config = dict(
    arch='unet',
    optimizer='soap',
    beta2=0.99,
    precondition_frequency=10,
)
Rows from block 3, named by matrix and row number. Rows with one number belong to one channel. Each number is 500 + 50 x the weight over its row's rms, rounded and kept within 0 to 999. All counts start at 0. Numbers have three digits each. After the name is the row's rms in percent of the matrix's.
# convs0: first 3x3 conv (model.enc.1.1.convs.0.weight, 128x128x3x3), inputs 32-39, a 3x3 kernel for each
# convs1: second 3x3 conv (model.enc.1.1.convs.1.weight, 128x128x3x3, transposed), outputs 32-39, a 3x3 kernel for each
convs0.12 092:457444550594457482530458522522456519489550360527480577542452542439444532492564449476502489568520472542476514449382502527513463446556483496473531494488456565537467528453469467511502467381411424438524480428429505368472
convs0.13 076:529434478467479392474474493437419462468476563362433473547543496482398457473453381524519556552600474512500493431474513512541486486503452524571504521545491488425477556538468456532542500489526474540531557492545446455557
convs0.14 122:524494450457568498538502549486408507473415417530514499442525485485529511491491509572577446600516437514500433531489481439553535436522489577529460478591503538441459535493415461492465467465551455502562576420527426437464
convs0.15 079:458438525534542477486463468470460399564370413504570496453525552529527532507460514556480515525593589580514523506543454500472501454494689552568547578585484526537506490546463471501449456488375663429500479510539544443516
convs0.16 096:541455475466458519524528571461477504441478519439414515440512480661585576564497570548528538535468500541511464491422463449479576520559535463489546488578540515473474518473496509481519493498462457410564561511490522490528
convs0.17 085:508403471525549492537539526546508524493440469512502504426590553479555593506497509437449557411539605513542555468457454521442459472523497519494549543563492448597499509456438486445503501521372599492483568451451439443562
convs0.18 104:447494570539480521525478455495485503450539617497520523436474499440559542530590491566557578459531527642537470473575517497516499491438474465407466459516380490552474490511443504484459489494490510497440488481643505558462
convs0.19 095:490472412463456513557587477483538496449490543530451404476511443642556520435463486517519489562499599450471472515464469465553558543467500483469460504551549501473477478505536469455518525572483442554477579522483467427509
convs0.20 100:486488512478436496501495519478600573487636481488475482541613504506566447405487531538476535512493458495522467505531435527467421532493423516589598531478539465420483473473520413504483517548489422548529442500410510509423
convs0.21 086:548522429438438455484496505495459523532536502375521446393446610451500521445562524422508520574509526581540523458501523537552474482473479464506512493555526500534470567438453513432445532492392470569516599572484466493525
convs0.22 084:474573565568579498450504521547494459481555537494483419458592500529474471468502500433453521566590594529484486461432537519501631547506426554461518601540489539509510545536421597519501481446450597514401504420449520569446
convs0.23 111:504526529505502509577467392513465471477488558514466552498469490454499542471626494445506498517544389595503360463540479487564491473577508574541475536538393520462473447377462453396511481454562395423510428432531493509519
convs0.24 110:548501584448459463444486467464647336549462477592462469468437480505548503548519400471498547404501486426475519513507506424433518493551459566496473470604533413434486452483503506462551522531518389448650565544536541546438
convs0.25 085:417475472520529463477353553505477481566395471528614450528428591535390478432472526486468478559495502535499468441413490433495469481411537464538591569499534530597505503525497559519602536473471492453448527461469536372587
convs0.26 090:597475543493469498538600453488539380563552417586493488470460496514577580548430392510501552488483480496399515571550555463518490572579561509443519493510467477460456482428531450480479456482556464470457488597583488494435
convs0.27 093:545493531483461555425536538449452531507423458573382452489492406476445457506526445395424529415495606503506513512426509498487482473462507377532587444469548540523470547610537493481501419494453431500441476583471581450449
convs0.28 106:414519460524544514445519499445545562422529535481476455476486456455602370541511411439540475522483429549470504479559463480484528477425557460502522568490486486475526516463489458371512575419509385526542466444539551558466
convs0.29 111:583556557468383561544513429519462516439546657454445516557451532484439516460479508572527529546510521532514517530395491524372541450460505557432410528542511385445418509589448527486542550460465532436596540517432469512450
convs0.30 120:474466561412540519460519522524440400529589392471493545445556553498432472483521518578527463543490557498460481490464513498505491516424438402594526496488402477442506504523493488591525465462564546570500441488568383422530
convs0.31 113:481477433459525507475472556496371466386467475463410456495502477481545571535550466438537446488536466480542543501520502470438511497422508493452434570524483540538515491410501467314435548377470451536535452487529561492502
convs0.32 090:552524502416441563450491479557517556372526585463455522481451543502467442532453458520520418437514509491473488562511503516543546483494557508436478465451440395450495465411509488506484471538543460495569392501474429349538
convs0.33 106:533532551526453545507428504432491440583580521458492526542420536488430434521529493493570454489554537557532500424471506529528499496532465517551386418527597535504417456617457542494583545473519545551565457448565476518534
convs0.34 098:554505471589432395521508407635616575553584489477543559480543471426612571529463441550497482635443504439456491456543530459437441496453439512476528488480534533513571476475505544481599499526477537575528589546415481493539
convs0.35 085:395516456492502514487483454508456564410506639562683437506477593521556518581494408573472554600578572448564534524487483483508439477497528457461441434457409551599515450535535475461540527462508478532554481582505491601424
convs0.36 112:562510541488478489472502498511539522560521557484606482475509572604531465559507589464520522525469513508526446493510569430446525473467511511495468535421464471489550448500479517447533526416414532448474588588427484480548
convs0.37 105:530376497430538512470588543535509556426421515422601477441543435535486575488549537527484451434485562478508532471486528527530491477534544476492547521482440533488449502512511490586470503448469513365485430410472480506625
convs0.38 091:481556470499477540537526475450565545470525500601479512411558528469555490453497458435474548507511579627598515539434452531340469516457508473450458539480492516471492420502545556534451505530473499541525550410490468641460
convs0.39 108:494492434592452485419617416586509612445552615508634443499507476516569499490569395556514541468491445492532539474503521483496445563480409497528508487501514557524568455489532544467516503530546554487479479516526534503472
convs0.40 116:519560514524563546428509487456432452580534479547486569539416401483540419475530599526498488461446539589495542471540482477538495484519479504466558480471496444426473599499472493521520434443407577471377488553620498554531
convs0.41 110:497473550441505612484498493505531522314623562581640452566409397557488584530475511483537506468627484549544571474562428518482397527472493537491467357578443458526490537479536484475441483568473491533375485554526658401551
convs0.42 121:487600495568599416483479485522536488412556570502556544450476578560609527458612479486456430509526536576432470490484516490459446481462471444570559497548520521640473532422531586405458466574476483545555553408471433617570
convs0.43 113:472504519588595558480488505533468517559648542462605422479480467490576420473580525507493532473476481545519462619543462511520523534496522451469570523457414407444515548582508337550613465412552489509409468517538439429481
convs0.44 138:607528535484407606518548412397450526619489513478591531535419524449496473450482563569547513515450554410527384503532539489507446531403422554556558453485533441507482531551459506416392429531465430478448564545595470410483
convs0.45 100:568476531527469453513500523539429480578391496449509484478588495556465537510588493464539473482551480468503461478461505434535406568545466526546505523452557508474419519492555512539424424524535446536451584551549415519528
convs0.46 110:500533498472537493551518494457480532500443518500564579505646482558515541483550595482550434514526456557450465520532540508454480399480560566462490428563506499516558513586450470420540476410528426606475466503482504503510
convs0.47 098:442553483471607481586359480439614593558599720560485504532545436474497459602496481392532385517554467461497491514457427487509417536528455451496539468554524515541526463552437548531467492546468493567568469527567428515418
convs0.48 089:602525446483577528373446499495500502633638563500562525497487511516431564513503605561446457601489459470424533467455503473514490477539558482615532487568470498452529467548507514495440457461474547487549524513524552528457
convs0.49 113:531484516450555447470465477486481448544415477512486449577539346427480533508527520455467506485525447532469502442494432538441466517496548491504470501608515495510497438467459479561501470495436507470400467498465377528453
convs0.50 098:628602440469530566552530567488495497590547604520461506442523577473469525499423537517544521456616551548473483490538475435564523502496447540406568518595544466465478485413416476414525433479454491490460481475508484496392
convs0.51 098:543456460471453498471519481579486475578417527462541450444571429596459554457520515549532488501568568417530507498550418517548512492491481483625489479479420483505458520488492449551520455514464516376560535477473498485502
convs0.52 095:481521420422485547473464598548500494452426442537426535524403540553491478426489463446472549479484601456509543447513524411458460448426516443549533590481565478508495512500548482524547539435554491486510523500520588466447
convs0.53 091:492549539488545488473464510481490544576659494392532472461405491518509304499542527522574568485556510528499493543481582468542616546490584534518497526538484493542510500541487496550603571589422483472463474544498530398471
convs0.54 090:511518494535501493447536568537433490522566548533572490526524493491504448465489432431518444546582518516474460457536469464508499536457548498511440461487523548556477426496507547460534507441472547520416551450571468518414
convs0.55 114:440563497382622504530459451516558417498487400451573381489496496447525486437471530491507521501446531526458390468473483496513477391499504451454505546555455479498511448453460426500496463497390515559473467452418479544417
convs0.56 093:496541461507515505523481501442490524462608405563535584460594500435508561514434514463479417509505366420537518451488493519541429465506449500529479512540534473590502516510511502563460603453500545520546545572484441520537
convs0.57 097:415458517569477504492370509574445473397445423529440577493479484513487536493489512453524476441524463475537439534449388556480483483515509531482606531502531549533577483431511497559460523504535566561482533498501504537463
convs0.58 095:463475505480503405507383548519526456540500593640422502488513524486473508427497469416544578455543481499428532539454489450494520413482569489451536555536531593499605428466480439545505410519482490471460488505493510412516
convs0.59 086:594425569541519447523509518515480511568382445552523448553439524427527539483475518464441521463563375523525501401586445475491587428475493582433431481398369621492496424460481472401458439499463512495588549433550500502577
convs0.60 085:433436622541440495492468455504491437421516540483484555476418535482577498462447583520507461527527522536506469520520477420495534470531486414415437445527460446559509536467445537504394485502491602467565450456528495501392
convs0.61 099:502543483435444517463540471593472485462524500442477471490519587491460574538461510547464486500432511564406472513433541538452509501469468630407554397525469606453457447481493559504476494486485436595453492507529584509524
convs0.62 091:520420486537493501532405492369491514618466517500493510434493547509530471487459561485482451552523470443512495423488497532389516446467516511438572570618620552512496542528454469472500464512475427573457485444546500361558
convs0.63 107:488586476488423470399512510636427643423532536390575406487600366504481545588428375432517570465457534552465516439510568467487475608587405495586537571443517482485492511444444466444473458573510504487528460601542543459517
convs0.64 097:470460504501494468511523473480468534493501551531554490501522454498485514513456475508486415492453534444467556462518580484447574554481499460597465473516494523549543437508440491520513412574439473609382487497438496540463
convs0.65 069:533505546492510501478461473487459512514576453511530468455459501479515439537550502433475504429499522538489485419468507463474462483476460505514456518513466514468518500458436507513534514485485573479493451562440520550478
convs0.66 111:556421529514508516509494434490335539475558513502507483445483537507444455463464510554455514574550526445521509527493456548503557476523484550517558467441521568461455537515495418460500446504513515422561590546467508512539
convs0.67 079:434481556611417482520450496407526487506498468482489452488427534471476441436476434561491441534520445478627475522492511489516487479553458515476528489443468494492505426573503493503442483488509506442535499445537457575503
convs0.68 086:457498597476507561504517527461581481447450537539428473560497459442448598508429502518568480578474474498480501421559512481541455547464465501533491542469562511443436586463508489466454442492512538477532436474555433406548
convs0.69 111:493558481512527435508429532512480410499513454496519460445502506454427397554471475444497503501503489501552480524561538501504534393470475475515492468478514530476386484503579404546589481500570522489437523421440546532422
convs0.70 083:568486518553537550575456445619426544582482517480560492492438528567401579567515503483501481574458485447465536448551564464589457486520564463490476510527478542556511483559529488509597496449597496526469481486488544532487
convs0.71 087:514525473548507443487508508393550478365421481579534471504471466449539533546459498556557560496494504458533491495526484486440520482483484607523500462449507525502455491554490547554443510445432496487445398452530512466459
convs0.72 106:515489459460507474445428482620549505507559638463501571478456473429453428448460457515469475485413530493447596503451404529380452580445455411405486481434440534534499494523566287428405382502479487591524446487488482483434
convs0.73 099:485571534547581397489499367464441394512531484476496576523575451540501437362509532522412513540570515486475472549510543564561493546550327483422417570464442481537512499555571499567404504482351532493451338505442515554519
convs0.74 127:471487456564520497520480548517412411509546532555559523416392532470476477528561459487454483461483536508478545519471475438525484530463483482437484552485550500571489582355518594433530497416554573393445579440433436454506
convs0.75 086:397521433460526497523421518532482475439505469397451498555482450468402504466542496475473521486449507510420568484422513486514493554539511535530508471412505549565423460455469431507463488604547526507384566487541480410466
convs0.76 119:468519446436503493569465455506492554520520557516626516517495399498520510488559374513525515445460578510472496588462477452405536486532433445552484473485493512399535508536509498528496517478537538459425533530439483492532
convs0.77 080:474499450523556509471499536590616459472461507511511552530519541510480488566550486482465492567531450520558489458510578565418554442518561462539516543562511560521440515565513441471525525591541432495557525540455561421472
convs0.78 087:515433496520492501485469546516467435469447523489543529441468498446513455492474540448504396567510551631402422521543428435481432508470563493480459433456448400461491517510462513505513501476389394496486611541484633522519
convs0.79 092:470337359428530544556405520503570464648536542505517548495521417470504483502443430560473432424524597606572468456539464567451522435488524528507531458455447468489533559454395518500544401514521496468428511509512429534441
convs0.80 113:522518507526461467537439489555415660473330565514493422426475529466593505552541503539497508480547526518439413558532502518597540453533519460487524524481487505516525454446492420474580471488535511448627475553545493514293
convs0.81 088:444471544461578486526545578476425491437444568552544667501552456445452539467408474494507501438566522497545488503525444497503464531541449484473446493482526533452534519460456476465515447497523446475525531541547404667572
convs0.82 113:482498516481462492544447473395569545478596556514443488549568461422628519496559416443516505414535548461503503429558524471511476465448487496547504483636509446546479563405481555486483464498544489536481545550535455490465
convs0.83 088:435425546482500525518542443521445561514530494464625520576580361468488553528469513554547497410434457475420476428503494447498519567498567480455488529459432467515538504499480490554446494585499579482537544512482647556560
convs0.84 113:541514516503481504435472498506477466461476520513503469495540434515443486474423489518518499481396448532530509495551548517504448506463537499478490431502504539539518559586465531444424434500495487499502517439463595583453
convs0.85 093:517498498507583528509440489484471511539492446527410422510487504485618511501440375412444542501503523490564441430489592520488513528545608539489535480542573508493518409482509477429563463512620529610417436546505465546510
convs0.86 088:456403487489503539551558456455375576535480511433523442547543560602490491519505531515530532434502555432534510552484475532574562531593471425488394459502521480509462502545416567527512491559538541551616489535493381522395
convs0.87 101:398534434570522529515493520552453517481473573511503444463459580485477544482444557535574423456440393521485444457395485571454465440416430533460499510490521510496495464473403455529534487383400556567488434519518469514529
convs0.88 148:530469477540501516514440534513495442569583386522479464489476455540581415497475449483491450490467528509418500448477555457496526483502539518466480524546462502521464354495485450528559447514527523512457551479479499460522
convs0.89 122:519519552526561531482439488529525449515482588478498524513447496555461537486511498488494548480477395474466453469464524511525418521536540579542434561464579374527512478639566446579485526534529439521534512481423450506513
convs0.90 109:528498487504574546440499419473433456552536637385505404471504433582436493487494479501419390511521512531523491521362460433444507450394592490516530530562523464480560505461463465391483455498499491527465483536421492474519
convs0.91 112:493581473453504492551466497448505600461463520548381546487562550443564510491485454481464451523526501549467468504437500547435520527505502437430536473479508450464515481532477584479509471439539514509528482554527415398467
convs0.92 104:530481495499590472498556517489574393513621364543475458444493436593552501454497470448477485530423482474449558451471432524394563511494599453482489560539522534506482472393610440545461487533515441527491626584484462469481
convs0.93 108:550443543518449452513612489545550588421607491376491441434498502493494468494501540525439475517515502459418451503439498477495497531529423463534562465444455523464495547460557524500528419447472496517534557495509538499551
convs0.94 111:507433450468499483552559520467591436572508531494537461497464583490518530474458526540516468637594468510530496550520483515568504466461455480502459498568459461530542383511482615509504494502429480476442541523467412499493
convs0.95 091:435495500529432493554500502420529424513599398644592463505549513515517522556433492481416403585572414484477471492439499477495513527500490525526487492496581508559503560557453500510449519413533422500422529541505620437477
convs0.96 091:489496476482501521523534449496479500394424460448419448567485427515437480445473562551566484449587544494565467463534514599567555558499469480464510446404457503464446469537475482571461464574457527462523550485515534518441
convs0.97 132:511445551488543493490515501529544511416575492512555596583494559421453482523563417499483506463502540449489460406459446492466482509458490508538542493429523565509459471408537525392549647488477524465394500407586477539505
convs0.98 102:495493499429507475526439593476565483510459444511431552481591428525514435455646548523545427512495460515504499547485491401510429502546487496461522536453465522513528516535485445429555528525423527540436494486500449537480
convs0.99 106:440504588474534516553485565493530545450447488575592435481506484512480440543545476493427476546558508522511551497448451514472505517542390579540448504473519503451407457378505484503419499479482470438544467464534476555494
convs1.12 097:499590536578522517538486588503571478538438548507397453570474525459529411508555520470446501461479471490390515409490456583483499473612488451600444523538534518544515496469419447415546452431468354564464457479397426400479
convs1.13 083:533527515551422509500440403571563463414453490452507523514465517476548477405478495468414457459419481416498484439497518437407450421499501507618577449504504502497516505572430480498496595393477548439534480482471501592459
convs1.14 112:487532478471366484577501467435543515567522508574538522531478499511504484492490522598482428460436515494543462439538435527461594536557487441573483469529459509545402402471492435539589518503647572531610497539531507473526
convs1.15 088:440582560440498499425459562486481419532573524494535490500461508502490512587474470464491463445461447508530433477517528527460520545507550458470525521404512397446538478535540473585618500513549418486427404483542471493401
convs1.16 102:517500511561515563593509461472483476294516421439501613527508438577488335468574503470495456549488469463511494431493534454522489509520472496476454423543563404425460532499534517602539574488602515583461620590439490579590
convs1.17 090:561402488554462508492577475436388565568482563492491445562560495373535468484457578501466463523422529474512514540473546638534584591512452518508432568447450466514456563532520603517551453571494480532584559520510494627420
convs1.18 100:483433475394447437507499532408563535467432560513527395476444483469424556532478516471535470499487439416459505416530488461423510488429424486565523570554490558544546528523462491557489550485521517446528480552554544554524
convs1.19 098:467456484483573483556503531466530420514539511420510502547547450523530464487519424488497534538544560499497490546386466566450529473547522546528494470505469568532508497501454525525478422464467491503559443454473553436432
convs1.20 099:484405527456575591549420502402546462631410555430443556470493478522501482557474504503499457500458476512515580569484460523495451531524509568470547411478456466496475478416538444515437519516466523475475623451549492595560
convs1.21 085:545488446445430546465525559519529495505502500503499460429475587533538508490562461548518423523539582489470506501518500536500516481518496446513380438431530536509465605584513552412510472551558500375531480477485512412417
convs1.22 087:397522530587513463435488553586407510474493478516503528467549503488493446446465481501617494532474507491507611441590433480579480499572525504540479411435462473509500434559539495461472541460534593406428474590568554505575
convs1.23 096:472504475491492518443504522577451570546475450511525516472447508491412572445549523565469474461523506492425503534509492479386488488484519477421559608488485579485529527525536598601549521489570540424511421529463514573438
convs1.24 110:475520571428532525518540549523432435540571466435350489626498423469447527468500534450503598535462494490422455538430462546585464476502542476541595459453474592421505500484485524552586500523531591447560469502493309608610
convs1.25 090:496590524633537554468522510498522462533564480503429443400527536538528470581511545559499441456430482532415468487489535479436583559540570510451503514460487393463489461648569458424482527503472370561545461513482459502510
convs1.26 090:597423477468505544477527448507524459519485509634527453463479450474394433471583504487477495518534611502488403409469521427479537472558397424585537596448534477476503454467579454432529419474559517554506519463438525563544
convs1.27 092:472458547536497446480507545509543494554615555574540516491466570513516569487464492504500525425526489439539535489536529519546501458587550573459495462515575468493457557386498491536412441499495447571517473430586533425520
convs1.28 103:547504463493436503486505501583519483577518528501516528566542474542597613456530558523544528518560535507436539485495500384562492563505579450513525512553509497407471477491464501491487485450454454497428510605473440533517
convs1.29 118:553452498466528497419492494517520564419517547518567480512619544532495431474574479639428521458497550550486505456540494393551540491551459479559476434449523491458500513364470398513461509434541481620553488547507412513538
convs1.30 112:494553506450528496536583525448510530501457529443490447507523502462496537536478559534501536515516434531597444512517471472493491437528431526516438496501533513410520494580573503491576530533392536525511483561552499516508
convs1.31 104:501538554494507512623514551508565445625505469487523429560506473607511550544549457488523458497586553531480494504578557536609480484529540499542536542521511486567503496414546542514434513512547481580444499469430495418487
convs1.32 089:510589588440498470519493602466550531493489652463401473479514516503539442479492537477436486469523469470461450482506435453491548472580465471505487607578598493509572445345445434511433599610460577467417455511398534426564
convs1.33 108:485464468530558504494523441570572495584541521514490512514400555582503485504514510576464465493475485503512512460390473526462480521489529545508518421403481558489458481492440434571543543395483459471560521512391554536362
convs1.34 098:474489554536532544462536514527397565511472458501469515563531445440430510515461599487518558452444504534536454517517492494510529531454494537413495499491518543521475478458550539577570509460528471547568388389509458440534
convs1.35 084:543590395540478473546460544527424449470563505471516532628531522440550443459457432462539509467558574435482450447484464545513376434520480457457532518467520544563408485525420457530489524491575434478568476381543465427466
convs1.36 109:508464510467533515534477488573494582555568463494523590502531430610568386449468553603525587458650519473516436508476504507494575447458425491403448497469434528497407545497494468516518493482486488555564530484542440553433
convs1.37 093:514531507436427543546558508477388523537437482482507550532551576499560455470540502478490454522480442550463518469437496470324552528551463499519518520485530523562520576537508554523442516524520469583546462562556479481417
convs1.38 089:501405515533513467578449472620569489481592576510460599495491554419439514435419545510500556501518476540539418497543500482496519504451486542503505561497435504596506530437440495429563464491472521357541499561487460435471
convs1.39 107:562484583466524558571499471570407596512490563432594492467492450501531475508498463445578456541562463581391544541432488508503585492488455498592526544568463487560594532490459489519431562478603489502540534466524432483459
convs1.40 104:553521538473433506508437499513498474576567457395615503446442563485496544559521494474514490532548549586508556531466439514574514467507473474448459567491491525582608557466580442473492529429471513430507490468524571467505
convs1.41 106:542524476365567409524429526600482541476409556451577534419591410520521438549547392499441467478544567516442557518508454539505475529501482531522521492543433507485470481446587493562484369496512487528406461590471536493489
convs1.42 112:497514494580491389461526483523488513431570590509606453500470621371422446510519515534529446567571433508482448482543512436554524476488493580445440481475516454465516501435566502530445521588460452469530529571433434574532
convs1.43 111:390507501467482412453474487468468514612541507534538365459509528465638539500473488466520427537525519553478531438556489475460524504512485523480634503473459433507467491543519456476574481563478453464544374567554603478496
convs1.44 128:442544516483610496481553458549462479536506516497521494418480528561568488443532449437497503575525542513531522559501517496588609435483496597523546477526592463449485453421477502543509526515511449562579420515552436520420
convs1.45 099:390431499587551460463493508489558438524470496582567465440501581506475487441442547522505536485547495525518486502435608504476551489477513482533530374540566508455425436385503529519476464515527553507503555460428501510572
convs1.46 112:525509526585548558552597583446478453480535427456463504427406524517487544520423500579507558566542462403554508496547465490490515452425530479588471490546525621600411506564410465549550603573510491478544463509491485412552
convs1.47 092:470566507424431515525498554445515363391473512531510495584486489497396493517515429498514476464452459530483465432476531535472523520558544565511525497527570500466528545423483529454464530559530539577546554374501499512461
convs1.48 102:580566552546548533532541508333520394566391488450418425516520466578518522433536597514527410505513513534485498537539543478479475506474456531496520445577428479402521569565445411666482503437634552446342626526564490581502
convs1.49 108:501499462564471500536503544495492454557609458566568518563548488519538548513611488555553555556521543425546515439453574555495426454511453488470455482480554487557446518424472454488464507471467356514559551542584470580467
convs1.50 110:568424499502504436441468440516512468382462479495502487468527459525539522459489601537524565499522528534559512500547460518492420590446459620579424500458587499431528513521470528568580563615496584565516589603528525531518
convs1.51 100:452517483489517454566537483556509527465483465573498388515492565433484440526529503564542523521552468597525462575371454479454501533423415557448496530515396521402505525498511413455538484555498529518461437548420544596374
convs1.52 096:528510510479481556522518497475638520525541532473602443459512475544523453475505469428548566438574629460483533546560515520506534530486510414565583484464528396599520540522473506527529440480448496541457443413486448482458
convs1.53 095:462584539519573508518411528552502574522330512422427474531443421543518584465573550521491428455523470493487484502496489581503511456511446546529491541511544512502538544408462524462447512569471450473475513456447569499398
convs1.54 095:368406522465561525531558519504429425476422466470599398445551586430505525526427498478545497492516521491533514447552510504476465536530502514512533405496585528517520469534519455553440527484529549493529509508479579534465
convs1.55 113:663568430462451509505471428557539466439488542546528429523476616458502522506448500574553502517538425529507576452595493560436512523531491491568579512447465484538508464541485579472471515515530649496462522498532504470472
convs1.56 101:514527511560545395594542514372576456585466483530544580513558497540522574530445582512638487512579492499512578503474514522503445548505603556414445578505576460524496502530537498448504431606508473400588472551510461502455
convs1.57 103:573550570496555477484513531491523475601528547584556493558474534486454507550402497476512506480499477405517445445510445525560449571587448450477491591487440533532466488536482529343490477515491510437523435416449489441535
convs1.58 098:525529493514497487433409536551570457427485504545421510455453561516506417490497436556546532513542556440537550421513523544544503533516511452598518544493458445585535582547490524524421506483545573536498538556567488521521
convs1.59 095:540518536546498525651581549518447494497579458538548494477512586523497521560492477470537461488458460411532502510501481442491425564483522395476469558497489538425529522350543504567469478462514449522471394446383351469461
convs1.60 094:446526460453479410368514461564513467508498570536512503482513517499505483510533468548476524628489493434564563476536383489544457506459535480423575481492475503573547379455503577560594602533471507508464556588601445445440
convs1.61 107:577475547555432580487537471470464431562546518486525438469500482507563483521489556452460542532563501560542454463555483460558525422525439464470484457465491456549491490441489536394477497424501423437479485507471538420591
convs1.62 095:516533547480505504530498439529446521521582481483454541434500538504457480454482530494497472527420409527569483559513558440418554540440511541549529406323454549466519573507479450461595480502419470590512493679458389548520
convs1.63 109:477587550526443584528527468557434563527566613446550504498533450428495527583454404347458494465548513571446511524434479502557543452557562464478510492570450465544525506405488478517461526456466409512436499409444478401552
convs1.64 100:471499461504579547514467501469489550398505606528447561499472460541527520532546469522578486502575481558429375501496419454534503511473635554523505523511499592481507614623565543604548489544510528526465543490455541433525
convs1.65 073:524445540417535519558477479466523448555496533482421477453403470459427611504565573510593550508474600547502433510581464438519467562578502378464515428485525378367486452481438502406515530506531498431471565414519509435458
convs1.66 110:500541462505399488520486460483622502491486563560647530550428554480577507486466496449557445450440456551468503459436470432467497450501490517541518485442461468500497475461492410484470418501485494466456538528474409567415
convs1.67 091:510516490449608499541551493548443467507439561458541531496503561543485545450549499516469489457468485496437488467501485528476524610560523483435563512494479446505514443540516432535571477460506518456503510558528559438457
convs1.68 093:530474500410413597476497515555515539525435554477495472465537534505555550437416525535482486462515416486507426557535397500542432491488478592450573534395561606427560521532494516534459512508483521469464581541523416554464
convs1.69 100:518474544550438431507471562572450501434514463467576456489528384562504548544456522481477412453593441473465537517576544452563480500445503542404517506496543526490475534533481538450523604503538342460627549545488449565422
convs1.70 088:560565527577494459558451519518438480536515518418462419531374470399576556506569533516492554547544523536522490408464459541448496550600538538483541434458419512527473479541427528521554575356488474482447453651535602502524
convs1.71 096:519580527486445484480465532501526497539501450473484692574447502578466583500540522494532497450498405459442510472497574511458492546512546504484526568447438502438540436573459491530450478516475622503474465479541519521564
convs1.72 095:422478547495532476490437467449541542407477508495480482513622565495496377551505471493536530515468582549490467551589479519532577482529474498432482547448420542528578519498548559586564544627535462559522498504535519490585
convs1.73 101:452504536613520528534464539516405521568455444543456567402472528529475496462456524434467543477477523455471565634577504452548505562498472530564551569640442413461499501563581538550505537402572441515532604491603546501536
convs1.74 120:538505529460517420537518520498520567499538482485525566432568471548450534486568436554421529466486496541475484517484516457554444412490520529372537402504451494475580508496549458561426509502423517551569526519480579544442
convs1.75 096:442560441479456497520516506576436553585471535379538511474510420392569524545538496469483561608461498522415543547475506486509558523551479619471414471555445495498442502435543533522604468571492542519531463503485597522390
convs1.76 124:529573517546464535440479562441496502576526545470469554631493444509515554519452475409556493553485477499459499528492557488511476576535565522547608502542510551412542499486470540437508422523484422542560501425500504529546
convs1.77 085:596481505418406453487544492485527537519580554527405416539529508477547479474532510507574509491493485476611516471546622508553544448426458492459442404496421463430460493490555429502504394499481418580488534491496471542587
convs1.78 092:525565526557417503436588526456430447504456574609546515544549527583433482502503542554545558452527532507543575530466494546468443547454492508584542530484598538556525610480566481510457562554403578511432612604485499493567
convs1.79 101:469560557398554492645552482542483542434552434631449522445556512553481431565527489496409579439531476542460541586471529479523540432466501521361569475510547514475590496440486383596556519517501497513519517560495562473520
convs1.80 097:492516553481489384578499452536516456531689463467457498501533495527508498557539529452477453478407519487400530489474483516474510446478469485437468478526557509547514459526470380518500551489500620479486459493554440510526
convs1.81 089:442496438556509546483521456381502366429447447401502439469550486458605550479484555468503518457436503530479459591523525491498493499488486422496538567528475573521530424525541487553470432517515476479584433465392446525521
convs1.82 101:484524509492560513461445498486614480482424568532437469443468487481396511479556419513518472437551521465479499534554505501528549562530501475522467474334519488391506495400554365478450518499440457506479446443506486491465
convs1.83 086:462480472462491423426479604479451458460542456489488546507496450479487497556373404507552437554555503449427455445522437535483526556448526496555476512494466439518548508528445485494517448443458556484366532479406508493470
convs1.84 094:531451546468471490474538468526459492467462578451517447500460514572459433526493531476489485603479506495455505506423577530459559523519398454595519503571480476540535506516551558587574608515540478611452558467467460517532
convs1.85 082:484514549480470612462440452470475521549517372512538416547511552521515440502459415435474498444551468514499457452520535539503541487463522538558501516485560487478502510470422589546415388609589416421450502509454485487455
convs1.86 086:518554458436478514526536456427482478451490577442553557509567443489485488481511467498531529411484567416502477532418358517610458464468435471501500511430455513488546530493512407515474466546415403597443554452471426392426
convs1.87 091:550601460573500352552377479526485511531551491495506475392537557466510459512516514434522551484435505545487513543543453513501501560569504507526523534534532440562497529505487522431565595472454539415452482509482528442469
convs1.88 120:533523532447595479537571543466489454574579643395536534590513496367470584461528472501496537535475579526467517551487525454498561517436629529581518555434480521511514529518499430469522543528521467546492425491551464436591
convs1.89 106:507538477541553473532497504534532458587563509441589521495531482544475518504473542505444463484526417470445554452466579496495485544561503636472554482408495515541481516482461429563452534456533554526528525575400509488535
convs1.90 099:539549527461430467509502564479495561532563457519580442555485484487598457516544526479500447415543503507526501506473505557521504510481465424486608457482479477478467469442498507472494542477473514427447463442585471415474
convs1.91 094:545519540395537544527504522421496324355482485445454428473437542507430532540491592560555452489535460477506519490570561450546510478515494595541451453502483540516484541515510421491502475466481498479585504467508535432486
convs1.92 092:506516502528442464484463463419613436559407500580471414452448469453489457460511552498507488445485533455514496438594559504507481461515473501558433421495502584460453460440551536483540439597483557500491444516477541467573
convs1.93 095:521529471499540583455612400489413552429425464496502441475489505463520502434534498422409402592474492506586523449479596515488512526511438469511500503543475492437506417564541520397475456495513469414511483508361486532472
convs1.94 100:518514483534501561537521475566520475483528494527517568444459506525426570505510561480437474529489450531563460559558586495511452484501452464527562572458542579570517446548512506499417521528515519548500535574465552548471
convs1.95 087:495532562473549504485485461396419444555488543386473519501510457433439517449380562478562537389507568447522454444426520529500431535492430485494532444490526551517420439565424530554491457398507534559412484531448552433495
convs1.96 093:495382478538508509448493483503490510489567568418458568491518518596541512557418424493623483520606571494494545533529531467469561508516548482510455529536568553530528439414517517504457492480491594473532546436476535454554
convs1.97 120:452436556513492529487541449544408453583577459426526502567444464533550514465476411533537509540552515499616460476489524634516494494542624567518468447477567512510512564447444473501539458507501608528548553419464566635444
convs1.98 104:494452490450477475557501466484458565418555483542571478504367592550512516562555487503514441604477520400512484492498501554485414555491494469357458450530522523552472451461616385381541453446548464444608470473474601421586
convs1.99 111:480550447567457513536456505513424482517479517485469564536509477514563510462533539466472605463471499377501559529513469555468512518537451441512447561560543551427515478511505501435488404538474517477504449510545518581567